{"encoder_arch": "vit", "model": "masked spectrogram model", "dataset": "tunes sung on syllables by a formant synthesiser", "train_examples": 39062, "n_mels": 64, "hop_length": 160, "input": "log_mel", "win_length": 512, "method": "mae", "mask_ratio": 0.75, "loss": "mse", "encoder_norm": "layernorm", "encoder_norm_position": "pre", "encoder_activation": "gelu", "encoder_mlp_ratio": 4, "encoder_head_dim": 64, "encoder_fused_qkv": true, "encoder_bias": "none", "encoder_qk_norm": false, "encoder_parallel_block": false, "encoder_inner_norm": false, "encoder_patch_size": [8, 8], "encoder_layers": 6, "encoder_width": 320, "encoder_positions": "learned", "decoder_width": 128, "norm_pix_loss": true, "decoder_layers": 2, "init": "trunc_normal_002", "residual_init": "none", "optimizer": "soap", "beta2": 0.99, "lr": 0.0021, "beta1": 0.95, "shampoo_beta": 0.99, "eps": 1e-08, "precondition_frequency": 20, "max_precond_dim": 1536, "one_sided": false, "adamw_lr_other_params": 0.0023, "grad_clip": 3.0, "l1_shrink": 0.01, "steps": 37300, "batch_size": 64, "epochs": 61.1, "lr_schedule": "step", "warmup_steps": 3730, "weight_decay": 0.02, "adamw_weight_decay_other_params": 0.05}
Rows from block 2 of the encoder, named by matrix and row number. Rows with one number belong to one neuron. Each number is 128 + 24 x the weight over its row's rms, rounded and kept within 0 to 255. All counts start at 0. Numbers have three digits each. After the name is the row's rms in percent of the matrix's.
# fc1: MLP up (encoder.blocks.2.mlp.fc1.weight, 1280x320), inputs 270-319
# fc2: MLP down (encoder.blocks.2.mlp.fc2.weight, 320x1280, transposed), outputs 270-319
fc1.480 117:145137160128142127150138122126128085137128127124174109164105130134128127133199127160130109125133135141128159135161138074125134126124138131126130116127
fc1.481 106:129125130169172155190124126129129126129136032157138103128075125128105132121130136126142124171128157085108130177191114127128128121143125133129128093129
fc1.482 090:111142101136075128120136134184120128157059136125184097136134138161128128095084145220136128118138089130131128129114158084129128126149128128128123147129
fc1.483 110:142126128111129127130130131101138129164128193144125071129132134125129125101084128108091129106180104116134128111177127061148128147142126150128129095133
fc1.484 095:123129127140101168142149128142124131125102128137128139110083132128128143141119128117127167225127132154117149123145128161120127119126131132150141132133
fc1.485 096:136128129118151142125137156142132115069134122117132131129126118128113080127069137125120115135119140174122125119152136116132127103163126125108046129144
fc1.486 094:124134120096079144127142145129137152145159125115127044128126123146141141134128135127126131097091155066136180144124128165129145138125167144125119128217
fc1.487 159:115144146145126149128096125128130047141134128117137116202128131128122151125155137110155150133136126111135123104153130110146054128101095130144133135118
fc1.488 077:138070194132152122132106127221122153138124128131133128129148128093126124109131136131103128183136153127129130064159118127126116139120091092128132146115
fc1.489 072:129127121133103128146129097129124128130125127125062093095158129115112136115114128128096128118132127081127106116128109103164128117103136154113143124150
fc1.490 179:128175128128161058131136150148128136115134126179120151127134095125129124124111147140149117147130128129172142134194109129134131127128127127137125127111
fc1.491 117:126114099102128096063119106104156128104128146121125125128121128172156151088128115047202159133164132101151148127159129128081249122129107160098123110107
fc1.492 111:125153119128105150130124155126146107112132126130122144126144128122109119127101138108133115128148112122137134126113126122107128175145149128143185118146
fc1.493 123:129128134206126099126123110141091113082129130124135136140141105110124133134099110051138142128128125149128142145128126083127127148126125151128133136103
fc1.494 106:072127027131115120135146177178120128114118118115129127125061119128130135124089124141108126130148154098145120127122106128129147088129128116128131129195
fc1.495 107:123136180128145133124137107101128126078112133129142150135122130126140165106131128113109092142125143115135123122195161115127088056123120073146176137148
fc1.496 108:129161161131076144107118142151092144127119128142127162128128125124102147128125102125159128131121113134127124125129124118100146123110161169151135115133
fc1.497 094:105149130153130118072112149146089101070124123108134107128126170128150128130129133116146126128103118103127125134175119146130169143103125186215089132173
fc1.498 082:150127119106128128137128116123103135100075128125214119134132130182123072136151131129124084115098127128115169132142129140117138144142106127089128099156
fc1.499 085:138149104155119127095134138107128130128128087111126130128126130089128128128136130101179130171128118119121130114127130127074129127062120175086124144155
fc1.500 103:136181124130096074168134080142128120148137131096140120126125114132122127117128129123164092120124132130140128127098142099138132129181103132146094128153
fc1.501 094:128124114135128153128127113123125150128165128079131128155043128116128128115130128130104124069140152105121127181129103170131108072118103125134117112126
fc1.502 098:126103128143135086130138095092127129127152129107125126168101137123133125159128128129145122128148201116144074128065121150108136209087086120132094135128
fc1.503 121:124129090121131097129152126113115148145116110126132139150118129144128147129128147122079126147180112115100122075060119126085126130067121114056102091124
fc1.504 078:125133128128131135157130129129163128162125128126128114149124131125081131133097136128122128138133133128150155124120083161165128128130133161134112114123
fc1.505 081:126122131131100135128088118066133140124178198164117133128138127147128160111128126093145128125091148115128130144129107150090110170126135141126120154131
fc1.506 107:124141122151101096130130080113051123127126175127121072134110131128138062133107131064127130112117080128090179128118117128142137114126078118116100130122
fc1.507 081:137126105122108166255129154128130111127130128161132131146093136096132127188116149098114110130114111122104118128075135115125128136128134135123116126125
fc1.508 095:130128126114042128128058162133122132141120129225151128138130112129133170132130136127130105111111142109131135123130167130077162135096127128120187136123
fc1.509 092:128128130128126132128134132175119128162128145130143127057068127118128149133133138129201127128072137166128139139125126129136159138144111117128107129112
fc1.510 118:131101128142158105139136137116134119107098107125125091120130126085112140100109118066131070097126111158123126128102095129208141122132175084126092125121
fc1.511 074:128130129131130124110146118119130135163132121154114127136126119165134100115120131128074128110120118113125128141127134117141139137107124120131127116132
fc1.512 095:093139161122118116114178127126128130129127126120107160113090218128128127133129150127125105130114149130128128144138108074119166128104126128129137128126
fc1.513 131:128120152128129103158126096145115127118133119148128126128155166141156103121119130113128109150129128132105128143136135141126115126115146085069131132122
fc1.514 089:166125136132077119124109136127129146113106142129141091124133128161134146091117123127103172135080139113132143128171157143129132156092133105121130131169
fc1.515 093:135127117128105128130117148101133129170151097128154130124121178122133136124111132089120115126094128070116131128128114123151128144156155129135161127110
fc1.516 085:141106108157125125130119226125127145156135123139121115085098077130128126127122102115127141129125133136128091082146124122129158117192169170111127134131
fc1.517 099:122083094130075130139133170144113060128085120124124143120138166125129098109134118139128128102130128102088137118125193125121113128102142128070150111151
fc1.518 072:048127098122157128130132134143142075070119132159128109122131147124112154123120112129129129114142129120123186133128150143128128127128161112108127123160
fc1.519 084:123168107156069133132071131159133124156125124099131149061128128113139131126129125154159134126124145097157184111145071111043138131171158129126170119119
fc1.520 077:133116126118128128123099128121131086190132129120111169126124154128110126128160126126102144116168126125139128152127130144094136128115138120130138129111
fc1.521 102:166128131115107127106128129149140156128125128116106052128102036117118128120163118113139118080110132123124126129115128116131143129127161128135160113118
fc1.522 140:118127225131089141116113139119119124126116133039131126200121108140126172153105163142158113115129105133123099136116123138113133155129134123122130123107
fc1.523 123:130158055152117128127100135128142109169123128140147147134145129140131132122117178102077124113173092066147149068078128123108050128123122130131138122130
fc1.524 076:159137128127124128128124165128138143154127134179178128137128152104131157131046096142064128132140116098193126139104131169132127119128120128125116128146
fc1.525 093:125111149142136129129130128126114108128145152189116099128129135102116141086144132128139127130077126129145122113087133152130134128131173127135116110146
fc1.526 081:116130087123128137152126122131129149124175123125108104159162125113107139120106128128158126156115124128111045117130139127155128159132146127129160141086
fc1.527 127:093119116148124130085126130164123124101126125119164147209084127126142132133130121134097080124144126128145193128126124120124111168157132128140121129114
fc1.528 103:130127124155114180130090123185138112077131154125104147155135162128128163127148136120233128132141147125129150134153131121130131130128128136075144099129
fc1.529 096:050048159132147133143156145095102111108128086127138168136161130140129129112131132119125150129133191131127187126089136128131082129122096114176140128149
fc1.530 116:112137133135128131099127128065122093102136041105146117157121091115143158125106161128126109160119113144114155132125135118115079168134126098133127164162
fc1.531 128:114099079127136143116144136145118136101129116123163131133128116143143159124114142130128096128130129130115152118136144085115127132126118101114126128101
fc1.532 107:117126149125112130043124128149129169128141121131119115131047129129164103118163056109128126123132133130076137163128120129060129128128137127148142124128
fc1.533 101:107101128135123104122151143106161140114111129130117126140132128123129131083108128104152133151155114229147128129137123108129210132106125128121136148092
fc1.534 077:131140128112125145127067125090131131140126135122135127128128132078123127113128098126149128148166128125135129129186144132161135126163128120135070133047
fc1.535 106:102128130071126129106099127134103123165098128123128138126130126135114141167132153112095128134123134119146127140151079126128123132155128135132126128171
fc1.536 071:149129128158092146147128128128072106126125190145142140118139111127131129117127124108137096128128121146095193064143142127118096128154094128133169146094
fc1.537 099:189048140146130128145101139128152087115107128109119129157100122128137129124105093114128123140123128116136128134117128130128128101128173131128109127128
fc1.538 111:155109152108132172118120126097127143128082164129128121126119148123155127129111157159123132117128128147101131110111149098128118128170139110149121107144
fc1.539 078:120130124063151138142113118128129137135131128133128101129143155123130127124135126095177127182128120116126142150165080131132145064127128132125137130128
fc1.540 078:128116158134153102140134130127111129122093162133146106112134138128105126132118123160113169127110085132135159116129120093141133140115115138127103113092
fc1.541 091:120123128130121121133130104091124127144124128074151130117132128142119120167145091126142129193123128126130130120123142103122113134074174128137133138101
fc1.542 092:129094146138127129067127140105107115104131139122148151133121151130114128130130147068196230119146132122132139143184107155122141100171130138094099134123
fc1.543 095:116124109133135153106115125132093102165139119115120096127164152129128131156123123128151144137103107081127191114109043141128131128128103198142128132077
fc1.544 087:134128128138139151168118128095126130124127127128099126122145128127136112152156113144121186137128132159121111114124132123117136126071138163199129126149
fc1.545 113:102126128127154146142122173124113134158104066105089132149127128120129133102150089129124121135098087102084146129142120187134119143115124130157116145129
fc1.546 094:121145133122140122141137127164114107141102161144152122134156127128141117109078120133123111108099128115126128149145154080121108129100129098146075145117
fc1.547 099:203182142091125119123129117136131130222122078029127129129138150127126126152125096129123109135127170112092123120071177134123128132139116123121108114151
fc1.548 095:057109128117110135131125129133100126130128114112126128125129124154112126121077173126128130139129123100197126134132127127129119125129116129124158174110
fc1.549 124:126133137125119100122043128110165121128067064133121128138126111138155132142121129111129123120130130089140126146127141135120077172171125124164137134156
fc1.550 119:126158115138127113122139089141145128143130125128134154105116130115118161119147130124134141152131132111132127128180126123124114119149114125127176132141
fc1.551 124:062125134128116102150128146091113131128129131132150128128128199125123201089108115117150135097125128057149170141128162130139130112128169091109116136127
fc1.552 089:132070115114097124127113094057148130131162117128082138191134098132192151178137146127132129142108137126107106121112120165128221127123128134115134117088
fc1.553 080:129155151145081160106112128124117128141124125130126086138159130125113127129143112128167126144186124123128128124096136163097122102133137108131027122138
fc1.554 074:128119108132131133156061130128103128122168140091124104123127129130128135154133124101129100146121129150124162039127130127144128097099129131127127131129
fc1.555 081:142134129135095118108134180128162125102126149072145129135130103127136136130127113143063130133125167108117128128185198097129139132125131113098127192128
fc1.556 092:130119124129149122149117130135125121122134124131125122132148128083128128127128132102176123214132129151122130127093088109126125118128129130133107128121
fc1.557 090:095109088156128126149129132127131136122137127212126145113127102129140128139129132107120103089124128128094109147217132123138100102088168171129131129062
fc1.558 103:098124117117120108128127134133088128132131132125127139128130135137120126122111136128134135128096126156130128131099122135123128133170128107155119115151
fc1.559 089:129121127070090085150147154126123143118146118126121090196132129126112118092108152124154130125111130114125128129174067123121122147150122145124149112108
fc1.560 109:091135140137143158115162102122129133154133139091119168122127148103102131168128128131177144197149130101127158100114122095127135124161129164127132068114
fc1.561 086:124121121133094132102191128127130176128125101079121087130129104120134120164128140122157127120118118127161108126121125134128132095116151136219126123078
fc1.562 103:122128132131135099055118162108100125128154127128128120150141133143103103126131131098125126118131123123144112133145133161103131094120164213128122179138
fc1.563 098:120126136128116124143120115140133126124122124110125107093120153123143133111144108127119088154132110135125126127121105173112150129096124154159129183151
fc1.564 077:162128147126128172132076128041104118096174116061086128127129123128116148128129131097142164132142169135120131141132086153115155104119136172134158115118
fc1.565 082:150166146136116121173109150157131130128117128132129121120163124128129164108131120122140134160128129122108130132130129127132128128120122130117126134146
fc1.566 128:128128191108130098134122128119063136145126128129112105126133095127125037166132147088134160128100127132107141125126124121144115127128128144123130151130
fc1.567 090:128126111130129138073111181129134136123117127127110139128128127129119133134146128151123121104091168059128137067100112148119113130125127134142159180118
fc1.568 118:118153145128158072125176128128089129145128130060131151188103128128106114085148171126132141126103139126129159103125120133094136129089129117124121120103
fc1.569 085:132122104143072135094121128128132127102111129155134125143128158111137116151127128098130109159154133123168135126188084141197128136126133128124121131098
fc1.570 104:133135156107128093147109175129128123127124127118128115129058127128128146128130165128128174075144163127098134164109126112222164118122128119161138143128
fc1.571 114:180145135120128128140161125150117139104098136142138120131110155150127071121121128140133112140152125156128163095129104129133134102131135126160146118127
fc1.572 102:080133129150160147160134124221123126111129195128110134129129142103127171128112131120122132096133127144133114151128113126120128186082128124116128141103
fc1.573 099:138121135128145129148137129158128134145122071124126128126161131133114171101126126114139128128130129138129141124116151132134127128128135116128152100165
fc1.574 104:120119091124115145130128116115128133129117138130129156091112158128129109123125128103119113128129137162130143128129123121128120128057141131130128085128
fc1.575 119:091131150128129130120067131215125131127112175141128102194124136136114177135152104099118088129133129168128129128110130123143118134088110115125155159110
fc1.576 107:119119160162121126162099127139128126119079136125132091154113127124179106128136143111127128106141153129129128144125079130133162122100133126150133222119
fc1.577 102:099087127137155146145128140123128127128142086128134128165111104126125071128126131130128129137125097138119098061115126118142136129129127127114128132114
fc1.578 086:152140128200135156134088125138125122136121124083104124128150125137121119118108141146128129136114128161128133138126148105106107128133092130149129129140
fc1.579 090:155131127156130112104101140131118137130134126129104127149128095095148127126143168131110137133135127144137060120123133124130127129127125118060143139160
fc1.580 073:108096138150127132123090124127145091126123084120135130128130127128127108150132142131121105129128127128089081071110110130130141117121146125093151132097
fc1.581 070:119140127168097162132075124124124133141156114146130118128124146128159108130128129141150131136129134127144105119120145122125133131123155130124096146128
fc1.582 071:134116127127129126131143158118127127138111128128114139128128129128138126185081129142135133132124132129127120142126137133150072128211145158135133128122
fc1.583 086:112105128134118127103114143128128128137156128130171129145131129130071117128142127127128164144142078126120131091107112129124130087109127152159125126149
fc1.584 112:159128133127100179128130184106127120084129065133120116128122130117142125116142126118143106122136150086117153108129129130123123091157147129120128154135
fc1.585 085:132158128126142170041156136127128122144127095128102125130136131133105113128111168113128122119129128128127128104128130156117172129126138111155103128133
fc1.586 093:128123130146122108150138141162105129152114150147131052170121196183157169094126127129112128113159128127096152131135128082121183148111121136137121129127
fc1.587 082:125135118128128117127149163113127149128006125090105129131108158116125105130129156168109119131125148147116126130129125126129096144127085113141075146158
fc1.588 076:124122127147138114100161172130146093118130113078166128126125084142128143122128127135098131109132127127140201128102132138134142142168120092124160139126
fc1.589 071:122119139154121130130131127143133090150075099132138129148128116127134138130124041112169114144145128129154114117100169132117177081094133109134135121140
fc1.590 089:128115129144126132086128124085058128129102085126107125130144124128128163141131156127130131104140140124111127128128112117130148133188162126146145116088
fc1.591 102:153134152147123106128122128129152093173123136123150079127172092142087140134133151127128141125115129139118113114136115067145143107151128044132125129133
fc1.592 137:145128134128126148138122111162101119126129154111160130129100128150114139158166170151118127128131149128073127157146126130134157157103118093151164104146
fc1.593 124:121125104139089146134145114158128124127113146127116117127112145132152105122080128117127155129154098096142173145044133093123119131182097166116132167141
fc1.594 085:109121120134117130113125207111120099158119125128128126125150163127106120180131122123131110138179141127111127128132126151106128134119149126129128083113
fc1.595 123:129160130116127124132097120163130130105114130112128121153121142126101137131142184037131132137142127127117097131159129130126128088137116145129150132108
fc2.480 125:135130151134127128128098134123116123128123126124077121126124128130169146127122128129128119128118130127128132125137143126124117186128129126104134088123
fc2.481 104:128180152136128132128128109113024134120134146146113130203119129134163127122115098128121132135116104163101194186136115131126118111128182119051131127133
fc2.482 082:127107120123117132129156085142131099128112149125145130166157123126134124085132129212133093129125109126159154166171147028099095144160133108075136136137
fc2.483 113:118104187129076120128181137126144128128133134128127140135134146142134155112074089117140180096206121130141125096152127164102119223131107148127109137120
fc2.484 103:092092128145151106124137127188171152133109129163137129137135117128124146131127112129130128088129129125156129137118128105135151124126120129129130157127
fc2.485 090:126124110162133119129101197126125128131125136128102133125137127124110118123112079123130152063130121132138077131134118062072127075156141123129101128135
fc2.486 102:146129129153142077192125116108170131113120117128170130115134183105112142141135152131106180128131131200128057126196126108127176143156119128162184107075
fc2.487 164:129111122129126132127134121139128122126144130117162093128129146122110149101127080129115108129151194128131126090188136178133106136119090115120033120123
fc2.488 060:116111181118141124128127137150140140108067127066161162129147108127156104130172131128104140143180124114132127128140155162120128091130129129129163130162
fc2.489 066:154125111125149126118120055123121091118129128115135142128145134126069127122120107075162129103128170150127120128153099100117156125115127173123131120132
fc2.490 132:126066142135128100151146156140170113129112114102133135090138139120162136132156145139132119132099105144132128130120113114132117149126136108118129120126
fc2.491 125:117130139141123104133144132123099124163118127117095164115157147128134132162145125124076132128126129100106123121177132128114168118108170104122128128090
fc2.492 092:097113184134129129094174085101097130175136132129128105141068113126197158143152105144160174148088136169123108103133128178103135125107100129134063127128
fc2.493 130:122095153164129132075134129168128139128129139120128140152107126118135150089127129126167130142127137128138128160127108126175128156129139129127143133132
fc2.494 123:090120130068119118160106122138101128139134128104138130117067106121135128080143119122132128112129116198134126127128133119089144128127137140100130125168
fc2.495 166:142169127109123143124184127142118135121137119129107151125114106114145114128176119129129092133138151091107163128135140149097138163122171113138118142109
fc2.496 116:144126118134125128075125137127127126133114145091078129140114130128126124127116130127167163106070129127153134133127118128157169090153130102100110083122
fc2.497 111:099092120077128129128094129129102089123118128125170123125132128126127138128138143118183138106060198129146108137128108128164125073131100128127130108161
fc2.498 076:077139137151128109117110089135119070144154118039119153133194085129099126141125145143127076100119162125124135129133128158100128078122052141103121113128
fc2.499 073:174093129130128126134125197125138124163136128126126126122127124134125109105118135126156151123108186120080085131108130132100128158165143144090125164128
fc2.500 114:073155112128178158136134120147136139161123110169117129136141133130141156124132191088108093111150124107106096130123129115132073115114113128117130175123
fc2.501 086:126126128112146133113127133118064130144136097168108130128121143120090111130126128120103120143144149128132038127128070142130122097142122128110163070109
fc2.502 099:132127119133132085131130129135117116116169132120127111212082117128155113120144144126109098128113128110127125125106129123177121143129089172130165127128
fc2.503 126:128127141161145130126128131046149131127088139119133127122134159021121129127122128108126170128124119134121080083147147113102177121127127135091164123092
fc2.504 071:130122121137191127130225131129132114158124114102145127124132122122111105122121119128137124131164089107128128075129088126123122114128128154156128088129
fc2.505 075:131206152134125129144128129129139129140078123150120129125141133150036124135103117139109100127125132129104142115110113125140082126116131147132099155107
fc2.506 130:130111120115143137101128156127111085125177126125142191133139134131120118117127125134168121091159138133129128127132148129190119128088098154124182143127
fc2.507 069:114127137133117126203129111120122118111136120146140129124142159134135125125115128128133148159130144131129140116160146117118136144092153106093108144148
fc2.508 083:096179124118215134160122127160150134142115137149130117140135107124073101114157165128119089126126120171160156148131132127091228176127127159120147136115
fc2.509 098:128127154154131122078131130095113139136128128169130128128114131132175125135132116170132128120128111125112073147092122128120126098158131126125129128130
fc2.510 121:131127098127124128128111111123131137077115111099129097115166121177113126121163130220124164096126127193106132128190124131089128126133104135112129133143
fc2.511 069:125137083136132119113144153131113146132115128130124100124142164128064141112129104101140123136137106114133111128124151115096137159126129125143134126118
fc2.512 122:146105128119124099148131123133143127159126130124110132071168169127128129090128140138120131128128136225128113129086129152125081193107116136126131183127
fc2.513 124:151076128085130127123165132132123133154098126210126130126162128131132158128098186125128116164133127126103127129097255129132128132121153131118129130140
fc2.514 097:124110130115127112150082126128128169113164099106143147134128081137122122160188113141153127117128138120126129085098174127146124135128132117128128159139
fc2.515 091:128145101132106125093096130130064135129115090147115126130147158110109127128113114138104130104128100130122124121128101105115185128204167126149125128165
fc2.516 080:105131118168121140100122110128159127146128126129128084145119093122150081132128110119130097113157129128130137134174092143128118120130148153112163169131
fc2.517 107:126125128090126129128127130113098100132139116123112108117153147122142126107134091144120168101119133198181167147152117149055122128117143136098126112110
fc2.518 066:123109111131111121140121127140126127107100131176129127120128128102031128142175116116130114125116128114137128141134179133173121118124114134128132120124
fc2.519 086:098075111147146130094102137122134135134126158095121143087126133193123107171143120153128128146118133127119141123149132130125119135122165134126184128116
fc2.520 066:154126110143136114130158147093128144167128133111108106128127128128122136159116130146133118111130144120121126111111122170100143138120117129145124132060
fc2.521 079:096126128153159099122138151114128146180170130096130136128094119126128170159129127050138142127110114122105126126130124147128133141121101129127156134131
fc2.522 144:129124122128123128116120132154120139127143129175104121126126116114180118147132073114126146096106103150128128129098143091142123133134128127118136077144
fc2.523 105:169134137129126137110128143129175166150140135098171130098114117184122123134140129155140146141103175145117109096129096090119155120135104123180163129120
fc2.524 072:128129128126085139124162104094119113109147133167128131129171127134124138119186117128128141081141130120169107135122140127124120094138121127099087133097
fc2.525 094:126072121111148122156058080179123127106168130148099147125118105146157127128127130128127128129121132128157143133155154150137154126152129152065128135114
fc2.526 073:142127126129088096174134112123152125129179140110091118164080131131127118135133156126170128138135131124124108128115129140128130126114130143167130152132
fc2.527 119:154160128111139147126151128120128111129128128119131102128126129127115164109152115120099147154112132137128126094133133133141132128119130106138144050082
fc2.528 131:119133126131128132134128131081117127136128129101130158112142120132106148100139128105131136135124128109119126125125011156147129128128118111060129029147
fc2.529 108:171144128110130115169105143104156123186111139138095137122120171102124141129098128148134143127129129103144132131129099121128127128149120156130120156133
fc2.530 112:173126144126138123150146125159134133120065215157106125159180132076135126140121121127130137127127177120106088137152127128127131124121102151092160126024
fc2.531 110:125128123129137145130151111144131135077119125163079127132167120090137147152112206148128139137127149123127129113130106123121101128149170130126128118120
fc2.532 097:131108128133119116255153130126132128127107096149102138071117126102111126146128132135166110128101124083199128132122127108151150149118092127125095145147
fc2.533 135:131100186116129119135107128128132138138090098075140131129126127143150107129129132147133128123115034125127160114168128111143148143088129134202147129124
fc2.534 082:207154052094113116128156141183131128145132118129129135128115128127177095095159132149144147124126133131119143152126144128123121109126057116099156143130
fc2.535 135:108144106128128128123127147149099149136125122145129136127126142139103169071123101105129127110131113184144127113128127136130103101128116142046126173135
fc2.536 071:129147131115128180150096146141104117128132061149121131133133128062128129146132157099065128129105106089127184126108173133128130128125143141009136175106
fc2.537 114:122159144118139126138128047183129141113107124126136123120127124130126108126115119131131216110128096136175131103173126128114146183109125128128128128171
fc2.538 106:122160124126146122128124128131129128125163128138109129153092073109144131109127098123158151137128151128138126207152141147156116129079079128126149128103
fc2.539 067:140125139137137131157135125105141128110120114217138113138130170088163118125112120128128141131114078127132124159128088128113127130118096147119127139130
fc2.540 072:074093132134142104161126113138128132133113129129123127132131123119156074125142129123090132063075128124124142098135102119137136096127139105128119129087
fc2.541 104:138111122117157128126195147178130133106150171153136140122128128137123115123135156135123128124139126130133141134128147128125101122127106127131128110152
fc2.542 102:099190128111126118102145081126086108189106142130128133124099127139121124148134125129102086081130120101092131119122173108130152119139131129114114138134
fc2.543 088:128127171078132136108124128148132099143151237094120130093142125131136157139131150135134142141131155121215164143151046144130135128136125149128128128140
fc2.544 085:133138129138127128111136151116160128127113169129129090077129124091144136098158122131128135107124110111128109124120128114112144126154113092115114134111
fc2.545 112:113122120049099128116123133142160125143123188109155130146156106127165128098105130128119132088120128145167095100126094129148133088129173107107072112129
fc2.546 102:199119167087126128138150194124103127104089150135095172068088124129126126128134119080148150130128095176123113137128130129128128128112178132096170128127
fc2.547 119:180179143114099078121111135114140134134127128131127128107074127087116122099063133128185119137157168153081087132114126110165181129139142165139152131105
fc2.548 106:123125126126109121132128150142144128135091098127129109135160131102117130131093123100210121172118124136152146126135098112128144141128126129139107157130
fc2.549 135:127128127109124114128123140179159129136132125139085127166133117124133138128147126128122140127127135125108141162113128118139014131086112159137128130124
fc2.550 111:128117146124129119123121097086125128115125097116129128134119143124103145110121128086109116119125120136135132136124146128137097127042130126125129136126
fc2.551 148:126165067126097118119161129119128128128129128128123150105126138157128127127149186128143131118141126134120152140143087142114127120128130127102125123111
fc2.552 085:131106205131132083065134122128136131155141137209152128190127128081129135153117130123172126150128090158077129125180128165165133143110128153114141144125
fc2.553 074:089142126129128162112142134123120096172109128123126126129165132122127140200133136104141124149182123095139094136129148167122185128139143153128130133120
fc2.554 083:128128111151126156204135143142128113133141111147127078128086124126128129128128128151130125104148149131158155129144121130121141127123124158087125161161
fc2.555 064:126130128128060128110115128128119134170139123040158127129126129123145074135131128131104161125112128115121120128146177132132167136126127128110100132091
fc2.556 085:128127145126147121143132123118082162141125123170086137128082081116147130126137133123082127123128099128114125122186067129102127129136126179145172128126
fc2.557 087:139098097128154106191111166114123153128128138185168137069128106133145114151127147104128133099079110130110130149128067130142125129101129106143099151135
fc2.558 107:126107122101124130097119131129130116129111120114120128111118123138131167129151128132119097117159128084124133127214131126144124135216137145128152094133
fc2.559 074:118128128129106119136132128102120158108137135134142099152094122128133098132105148111121114133128161087115128101161118151136130117064128140128161132113
fc2.560 105:123127129124137154084116145157147180098131110130146160104140118139123128128117145136129065158170128128126124136065124113128133108109124096118133129109
fc2.561 087:128041122149126141146128128127132120127126173139059118124121171130129132127129123129156088164128151124125097128126118104105135107128128126130155095120
fc2.562 151:111129091108128168108125123111129127128135041104120124131142130128138149107151130128130147149142128128128128121131128150063144138134127139119107127123
fc2.563 098:132140128122115115104130126130105151137128065147129115126116127125105099137083138071141118126127132128139117131131143135185130176108129102124168128129
fc2.564 077:164097203101099137145130122130125127131192116082122133126136103132128131143126181077128126130132148167130159175128096162104122094126093137117154069019
fc2.565 077:136119127126128129127095127128148178128077113124167129137168115117130131117126126130154092154104111130112117175063145152088125080105118121094113127143
fc2.566 126:145132127128117128123118080132127127110106128100129120147138194144131156128172059121130124150130130109126128124122125155190163118128128128080106107137
fc2.567 095:139092133127138088128092117133109200124117126150125131141127115124126136146087156163161129104129140091129207118114128095128164128139128142144129166095
fc2.568 121:153084129083128125144130136181128197128132112185076131102166125130159130142116089130092151069129129133128055125129092093151113118125130150128128092125
fc2.569 120:127127164175144127142128171161126140116156144074122215130111140148124041129122127129131103123106142129125130115090139128103118125129138112131151145167
fc2.570 137:113059109128129131123119127124133131124061129129100156107150139130107127132112150063101145114149069100119112138154128123132128129108096133161217087128
fc2.571 097:067129126110139138134062123130161132183119128126127115131135154120126189090157157124128123133103144102126156136123114153145118171130128129126100123199
fc2.572 088:144107142147129138153135126176132120112134147056164088128103127126091135103130152106127150066119129128127127138089126130080128149106178119136076129167
fc2.573 090:106146125141110149132113105142128075148095095117129111133121171120129118126168109128126112109102108136125112147125099130153177137145113123131150131115
fc2.574 101:124095108129114129127132182131125114128079104125116115162146143148164204145144126148135117090108148128157173135125132143119087204123115108094116106122
fc2.575 099:159125110085127062128129136000181162135192121128130181128134102081132126088107109128151121125103113103129135162101100083146077110140085101129130110122
fc2.576 103:127141143128150115134123142126168134158117134128102124128134096127095163127122086089118124128127128213107130099129128124130153130144128139168120125145
fc2.577 103:160126129194127100132127107124114128172054139132130127128123153139173124125146129131131135116130167132158127149127132141114128125116106128096130122150
fc2.578 079:148174103134130076128096125160169159132148124134115118084083125118132129132167114153130131123156077127132165128117128121097128136070093122181103128146
fc2.579 101:129127128148171167135123138101108122128036165148105162073122109124124115100145159084092158140127131115139124114130138129091129096129128098046097129139
fc2.580 068:119172140136134169107148139133127157153105129125112116147099139139127121165119128143111089146147080124149135126094128109118119160121146128137132128104
fc2.581 052:098129132123116130114074133128160125165131131128114098125172202125119127092123124129191091116176163145129128130130093128155102128127140123121135130126
fc2.582 065:124129132131095131130176120085177134127131147133110107121197114129132125113125129141136130124107110143125125153135114152131129162119126115127148130134
fc2.583 084:143130119129126120142040142145105130078085141130143153029143123127111133134098159142130119150084137128126126133103141099179153137118169095093182114102
fc2.584 119:128128131132126128127127105097130141140139141134130153138130129128146131162114129109107129128136128133104132133090108128128127194101128138143105090126
fc2.585 066:103186151125139128126126193119128115145128116128138146156126084133082126099101139143128137126128087126121112118108142132135128121133125141186096131141
fc2.586 089:122143167118118128162130158125101127156175127126153140164160151127131153130137128128104127119108126128159126094104113049129129133102145124130128141118
fc2.587 079:109119132064111119206183131128115126128134130089054128135075142119123128052127123156108122125124139130127091111200154094091118133134112134126129154176
fc2.588 075:123156070127129132129134141149134123138140123127135120145130127189165138092126143141133127128116120126122125100091130120127128126131134136128128132083
fc2.589 075:129125127128125111130128129126142139129127133132129125125124053123183127101119180128085115111111126178106129139113134106130137099124090149052137134133
fc2.590 094:080133162111126096128146117125064149141131128122163103134105102130118129127130084154129123075119103207096121090120095129110127129132127206139145127138
fc2.591 102:128096118127132129114138126136186061100171128131128133165123122125115153132100123099139181173116137129131154128134089113135177120129061111138083148144
fc2.592 108:114125152126146089129139140106125111142149105112128141108128125105122140110165146125133132137157139048186126152116126137139111128140130179135132140088
fc2.593 107:128123128134132134113126131128100123132123123128114107128154128129179126122150103141125132108113125129128109107153135147135108118108124127124114095117
fc2.594 084:127117126124142128082129127128124134129227128127129124120159180147112122114138135145134114117154229098131098123117131126146124172157128141127078128130
fc2.595 161:038179087131099128140144128129124125120087099107127119147103132125111125124103124128156123130107120220084153128141139137129124133116150128128152137143